Weights of a small image classifier.
Model: 24-pixel images, activation swiglu, patch size [2, 2], layers 12.
Data: trained on rendered made-up planets, 97500 training examples, 18.1 epochs.
Rows from block 7 of a small image classifier, named by matrix and row number. Rows with one number within an expert belong to one neuron, the router's apart. Each number is 128 + 24 x the weight over its row's rms, rounded and kept within 0 to 255. All counts start at 0. Numbers have three digits each.
Before each expert's rows are labels from the 100 images, of 14848, where the router gives the expert most weight on average: "peak at" is the part of the image that holds the peak. Only what is clearly more common there than usual is listed. The data: rendered made-up planets. In brackets: how many of the 100.
# router: router (model.blocks.7.mlp.router.weight, 16x192, trained with AdamW), inputs 0-191
# gate: expert gate (model.blocks.7.mlp.gate, 16x96x192), inputs 0-191
# up: expert up (model.blocks.7.mlp.up, 16x96x192), inputs 0-191
# down: expert down (model.blocks.7.mlp.down, 16x192x96, transposed), outputs 0-191

# expert 10
peak at: centre (33)
router.10:097122140157120144103130126121116108173131134123138101123147100109106110101141114155160074147080128131121120151138118130101068094154147121118125118149176150111141104133111120180159097118144108166170155138098151122128109157094106125107156185131148135115134154145142146105128114149156155105148077138105141118179144104097164113041117126101141164174125151136101144148109107125156117092146121141135116119148106162137108186150120141107144128172089114137130124119106128135136125158124123128107121166110114142121135124119085165157136144158153125169115110187115149161126104143129141120
gate.0:073100116156149120162102125152129135150163104138108118117112131140155089145107146124115122102187154113184081126142198092126104140101095151177157143129100118124126151131185124148123131139126088098143156162143103187113118122139102153136125148156135125109099116138107156173171140139114149111103118113100090140118111131125118151171105140085109156113108117103134134106137145106129122138138133164116102119130148136135119126125137126137126117109104154106143088151177127129072126102137141121142149101164146120151184113090135121105106110127155122130140123094118075109075151144104140151
up.0:145167143151153117134127165097126100127158109149158151152154134121135140152095103120129092096125137128117069128127135095124106116122126121088142153102110071168146089080151143120098120111109088088096111102174148150087147122146128143127129106118143126159135106127149101139126140116133137143159136115124130125146117117146188121117108171097103094155088137148134146156124118132175140146151154144173129141117139152119120154129095097140114159129157174119120168150102137134115144115134139143089111157131116118114189128141114112111128119131147047110118149075129127080169180137154119119
down.0:129131094130146123114146139095119087140129136165109163123121130096147129125108099108113134141111124090121114130123123131135126104182097117130097119169105082094165166098178101103142120096141094140159110147161159129125151123101091122153086148155123124123129144121133104115139138081159208126145111134122185121123147142099124134115122144112158133139090145137103143117095134112101130121107122160127112134175189112111117123148168146111125086156117055136164117137111160163124172152116145157084124088086149114146131154111125112130144117110109116146151170129103112160153133132152103149

# expert 4
peak at: bottom right (50); top left (32)
router.4:076127142132115152095124090109140112185116168116123153127182106081112085145159130161117109133091151112095113139127134134093073100162159119107121109171133146103145131151107109157166095107144130157144121143085153105098112147085164110117147159121141136106117155138146143094149165193163131105127076145118139128151132101121140129065121128122105162147120133135112145145116101167149129066118114135129103130133094175142084169141174145126141136164140119153134127141097106134124144133140114119115116144121127122151111130129130121146127146147130154146135086137105165158130115122124180130
gate.0:089166132126091181113073120126126150101135144128147135110112135107143115118122153106157106155120138119161123114137134151128126141124111135129122079133099127125122106124095164113156110111118101132104150165115142132160123120130124103143126131148104118142136157063096121126118172179140144091154106073135128112122121148154112173169135147104142110166122113106125124157166166104106131113146157171136140130124092134113150110089156188128149139147158145083136184165128126128119123108170075116115091073118133117140117113188147121105117094109112128135123101177107144135144138113153148081
up.0:153070134134180081173135154153166121163106115155116117133143137162092130128142082167098115099155123132107121142128112107110110148135131162136110170127134135186151150135152098144112156153143129098149125101176104141116137121122156168145146100112160131104117075166139138144140108083124108104074161126145110141117094168115143099103123113165140127073139147137144131127101111152129144130114090106132131142136151107129132133132101094122107115113094156122110055069118144148132138117106159107146159141148133136140141154090133119141119174128135105124130133099114096105117159136100117170
down.0:147150143156136154098156138145118099126119114129130149154136073148131165114173143142134113136119146134132117161147086099127145108134096127163071175134121088123132142139132099147132125109157119116145109166099110083100132152160144169150145155139136089099143137122074113132145131107166142124134091100082175109135101118153123184094135071137118150093150126111073104107071093138137122136132126138129144114133101160154137126103138125132073109108146100082141124117133145137100114127118143177083123122116144156121150102113125143154174131106126122160129154160147116141153123093151164150

# expert 8
peak at: bottom left (82)
router.8:088127145137130162091116108122113103181143168109112165137125090105130106154134122164111103140067121108088094148133133138119063092162144107113137101167159141076139120166118117165148091099145126147163145144106151087137117123079133105118152176126127115123126134143123147087145124197162144111137069150100147126159129109120139112062106128088117178131114157140116157149107125137147115089122132154127105132159103173147090160149144144133147147142131110148143123142096119122133158140130144147116132144140107128162121123124143123147129133138127137164117114150120177162124104132128143145
gate.0:150132134137109113160158132139168108139100114171158120149162144147106178132142165069150124111118156123153116119113110137112103103120120144120129133152144128117101090139078183129157104162146117123119091157149146138078101101149098147112088091163097131136114092155160114123159109179156135159086100131127160102136111112114144099141168131152152089107156089122180125161141137136149152114145121112126108144119085132115128132093128129138149109077147132150104143123107103163104119150139152105143144106115118116082139182143129113064118106096138099122114146125100106130120138157140146150
up.0:172133141132081128127102132150132168141146086121170148137142163117073156075156166083166124099125126134155155135123090155106143141113115125107107160095116175108142126092096136113140121143110124139110120083153155120154066115119133135130119101116116153113135118130143104131154122137134130094160105148154135129145162137118144106103100120126199102102128169130132146146157118151138162114103095138120066156115158136113115105151164141149137132125137140156104118123105124100140135116172114153147097115134115115092099143182109119123118140155134044123122144117151130084140093117147140122
down.0:156139093107121113111122121106147167140085074162109120073106099122108144119176129139157078127137144121108106145148107123116119125125103135108155114135146129137120137177134106173128126111146138131139119094135090168139130145104148158093143154168126093130092164169165133169104126122130135163169126118121130168119144132119137141097121138135112191136122127158151116145125131116104124133081109133164129145129058143106135157130114144105136104161155135138213122129119134122123140158123110099165152159126111147118130069122104117122095129085105111103110144176113110165103131111093108138

# expert 14
peak at: bottom right (62); bottom left (30)
router.14:091136143131113178093109110110115089174145170130118131128130093087133098128153115169124106114072143115086108162131135134101092098153179125114133104156131138078118129152109097173165114088152128167181131140103148097114128137099136113115156172122127131130120124143153158095143141195161149112151090146109139120142133083134147119065109131081092156154102156135125155163114128149134128092142106144112105145154119184147114159158156159127134165150134118145152113123104109128133134138117111127121105138137121143164106106130136125146138139149123152162114109161112154143131103117133148134
gate.2:119110115120160087124123101121094170157090129145113123145149138142152160102127102128162150121123148136166087118117096108153168125172112153093133134158143137159124094139145126136111135155141137139113104121183147120126103117146116129154103134112130105114128093098124138153146113142169166103081133092126137116122050103121123109101146131102160122154169123148128106155114116137152172159068153092115104149138134116110130149103165134113115126135137172156170103135139135165173097100133079127098128134116086072127126130115089111129137141115128139122160115087138157104184157106150126112
up.2:098187147122148148148110135137087199149125119137124136109108133136137137113100154152118133110133124158136130113115119129137106117095134113134082112096098111101125121129147148154094112141105091120111150139125106111097122147157102141139155123154096176122122160125167127152101136134117081115131145151176109157145106175132118131102128151135124157099108186139132122138158124125107087072158165127154116121054119121135147094193103096146129126109123136103136135106138125107114116151153130114108132154140146154121128143139132134135098108170111137112127191156147142123042127175111133108
down.2:118155118133112168116121147160096130095153141141082103120101124143158112117106123142142129112132179130157169119121141122161144100139117169134105118137129116135136113150158134138113143131094105138158095162117096093135137145150126143117140080116134098111107148153112080153134087140146133145136143119133117139161089130135130099147133126125130147114112106139137127124147153085141128143132126107158097125058127146151160110082100035135147168134145116116123114106124155081168094151094137116070110168139139120165103110109106160174124150151145109131113185127147098097112109154133183120

# expert 13
peak at: top right (67)
router.13:098152151115108163088128092089124142168131135119101115138141112101137099130142127172145088109069135114087112161122123141105061101152141116131127087157161147089146112124129126176174080084143112146158111118109154100135080150106127122104171171130119137097130141128143153106121166172159151117113086140113182125153128091114129116092109130112131158129120130151090155148112114157147116089140108121125086134106115178159109157163127126137124169139124110160156130135102116117136130126112112119143108135114118152135096098118124128128117122155108128159126108180127175146139111138126167129
gate.0:151198089085114130133096130105140131150073107148131108111107100116155079129076160076122136127125119140137128116136156152121164161168164160108139066095138141095106149126149165109128150140114136120076132110141114141100139135141121115148103123095147148165148125090117091155098154145099118138169173112114149169135127125105116144174144134119106112127140113112101155145094146110104139143107145134140097135104132144123139113127193142133133128156098115168127162162110128147137115122139094134101125153131145103117087146127148153124104106113102119114178142125148124123139107118128162061
up.0:156157153183120116126155123159119129130138122115091135126090154144112167115128132130143148124165125088077147149146118117108164128099128112158142162129108128149171126140139078158107088096122105104187137114136101083133114117127127146119110118095167139131120123175125160134153132120130115092117084125120157136136136111123160112095108096147160116154127145165122104101138114127154157081127119107133160166160126118106126119105073096169111137089151133157098104118136101150088191150138124122112127127106137192116133095107133163144116112094144169105106120149155145114093150119127119174
down.0:163140106136147170100145167108112134186096137142100136159116137090152097144146109137138139164111133079089118142120093129096159133124077097109117098088157131117167119154132120147138128155111129116147132119150161105099124122149079140133106137138128138155210155157151149137122136129130132117128121183168128145136157141139090145090111141126158131129098150155123149137100148124130162114114111152139146118113118126149086115161178147122103101139142105121066149093145143166086092129095131116083106075102134131136125110130106100157094100144126127138128153118149156105167109123108121151

# expert 1
peak at: bottom right (92)
router.1:063144143116104147099111103126120123194128167124108131129132092110128099131149144170106100120060124129115112141129149143097077108163139127127125097170140127070129129129125127187170122085154167144171130157111147088135103137118120115132145190151144117112124135144161162102122142187171142107139074154105164126135126114110157131108120139095091154144111140123097137173106092141169126100129113134121090116115102174148121177155104143167138137132119125129141132128132148101130149127105109127126139108130117139162114115128136133142124138169117132177104131139107147145132101129125146122
gate.0:108188183146140101147143115132091133107109163173145107112112171118121090116181120141118184127136129139131124122137115147154129155150122115094124143115153161132117095138102109106167131118144114165096099139114134165143134130134146120120118114114135110149101081143131207100083136135154144077110132125137101133095133138153097123140145120116168163145114142095114114120115128112123152164100152132105105093167131153144093079104133126125106086084134092117142143141145142103124115096135108102169089130126106123127179130126161099107137151140110173116126148138115138142130131152148068087
up.0:101118142114178124159114126148157126138100080124140117157124100122167128091093118115118104136113165139147140136114104106160141125119109142128074148130134097159100162098168164123078088129119205082136153130127140149115161143090136113163157140114125121149099123122124087163130114115119141143128166082156138135108099159163126121133154148109119138196150087147160118132126135107124111105135127110159145117083090112149120141123113114152071149111122098123085166145095143147137139130109176116150102124148141109118114144121102140141120099187145129132156164133135159105130116099102123132
down.0:136134135092130133109106148110116123104141131129144133130136131086139113126144108147142127171147135102148143104132170116119096156130149103111148114155101161118150081118116156110097164160191087189114125099088084125178136112127118101093135166138142105120132085144143153142188111115141131118119120127085098130122169171098058141127158128133142124146138120161120193113094158099099123166131176141149167095149131128126148141089141099096158118124128126129117140142108099113175105095148105120131137157139105128113132120152148129096147118118109106123129082142088121135138141097149108130

# expert 2
peak at: bottom left (38)
router.2:100130142120125148113121134101142113172150164149090150141159098108130092134155136168103113122045148116090118151136117157117072075162150120101128098137140151086112104145115106170159108098147115156172120134123126084125102160101123117126142180148132116106122152136148136099147133170174123116133065148114172127150125105108140102072111137098110162133130134119120134131125109154145110081134109135126096119174091175136092155133145121117156152187123108166133132158099130122132145128155112119120111151139116146155113165124136119144142129137124152151111108173117142147136121143138140138
gate.0:160108129140153136134160134149109120126120113130119154111155139151083167104158132118152135091129174151155089070123097059174156128136139124101136134124121066176077116128124158095128122122129117177124118126156128118140131110134142142135092144113159078128145089106118138154133147117154091127107145108120109145109146161134117177173111126115084113143093101083145111128092134154124145128143134102151138116099150152116133125110104130068126114111134155096127103139139127141168140128158126146106120117105177131112126135076125131124157139169089128138154122091119112123150142108194154140
up.0:098105164140098130160115127110141131133114139116136103138081133117163091132106145113125110156132108139125143176130123147102094105161138110124142137133136186089196158124145121153149117166133166077139178128120136163117119136066152100103152105136144201107125156115166122132129110130102155105144107163144115125131136107108151133092128132157137153093118138124138153162148134095131105137111159164081107116118113128164147160170150133137148110122130119120131110132100127134076121131115133123142105148139105110124106075166113102149079119099142147133120087177121144091118130112071114113
down.0:166124131121097111111182136097135120097072094121128122113064150136114111122136163122139167121128126120175170142098117122113161162179124107057092111151122137135107101097150127135107133121086145130087150096134175146100164121123117162136097124119125178086108115109148130122125140118126121155151113165130118161158134144104177108123096126120109136130154092118129164126143146121145118162147136102139110107129145132143122137151102130117144123091137109126089149128137118138071155153138144124105085098130124106149165158148112130102135106086181113173126133126157118120128122163171169117

# expert 9
peak at: bottom left (97)
router.9:093162135119109173092110117099123091186121182135109137136132084113118083123147129157120108146053126126081124155114148126092069089151155107128124110164147132089124134151108120181148090102149139145178127146093138106138118133080150114108147169126118130116130160119138127093131156173158129121134062164086161107149134107113145113077098131100094177138120156155118140149120127148157099098143122144112112128147115167142103160154135145122163131137123133134150141148114124126156129135130119133128090132141105128149106132133120111134130133144137148145117126141106173171127101121136136133
gate.0:148076118094169109120114127163130140121141102158116124172164152133151120097102155107162112096162096111144164102130131092133119140059153151155129163093156143135128107101103132123139139164134138101098097120168127093128130091147139101121091169115132140138096088111149130147153134094132129104111108121108111149151148180134155099111151124103133134158072157145138117101148109110148098128111157111142114133163155113132148156079166132169115141138093137096119113131106150110169112122101157152137162167100151090093155105163131109133155089138150110131131141127125120112117138147093155163
up.0:117121109106172100132113104176097127140129134146144141134111106148148151163101142115153158129130078109120147109144145112112152127113173127118123099144104143119180094133108113097140118155104104120125119109162147135120100170154151126079050128085131116116150135124100121140132131131150133103177117144118108131154174099111154180065097146100111084134100159140115094131167122161137155108131122116071120143130145146114143107117144115164133170117103145127106099120113104125129126157128140133171130140134120143113170064153165122158135120116133115178165147126098129104107140167124108104
down.0:171106140074133111162113116116089128101145117130122187123138098156153102115114150148119097138127142134129165138134133144094138144083156074147120131092120129108183093122125070135147127135132146150143139135171140127078098105168111138126154127103134134141118123114110175160146151129112147133163122171153089113123139120131146154113118144149121067128107169171098133111128124141138102091118124104169145098148145089138107138151147192135132132127100139167102090139099125169152132115110114109130115094092145138120107113168134135091097143086129108173122146089112153153147120137112118111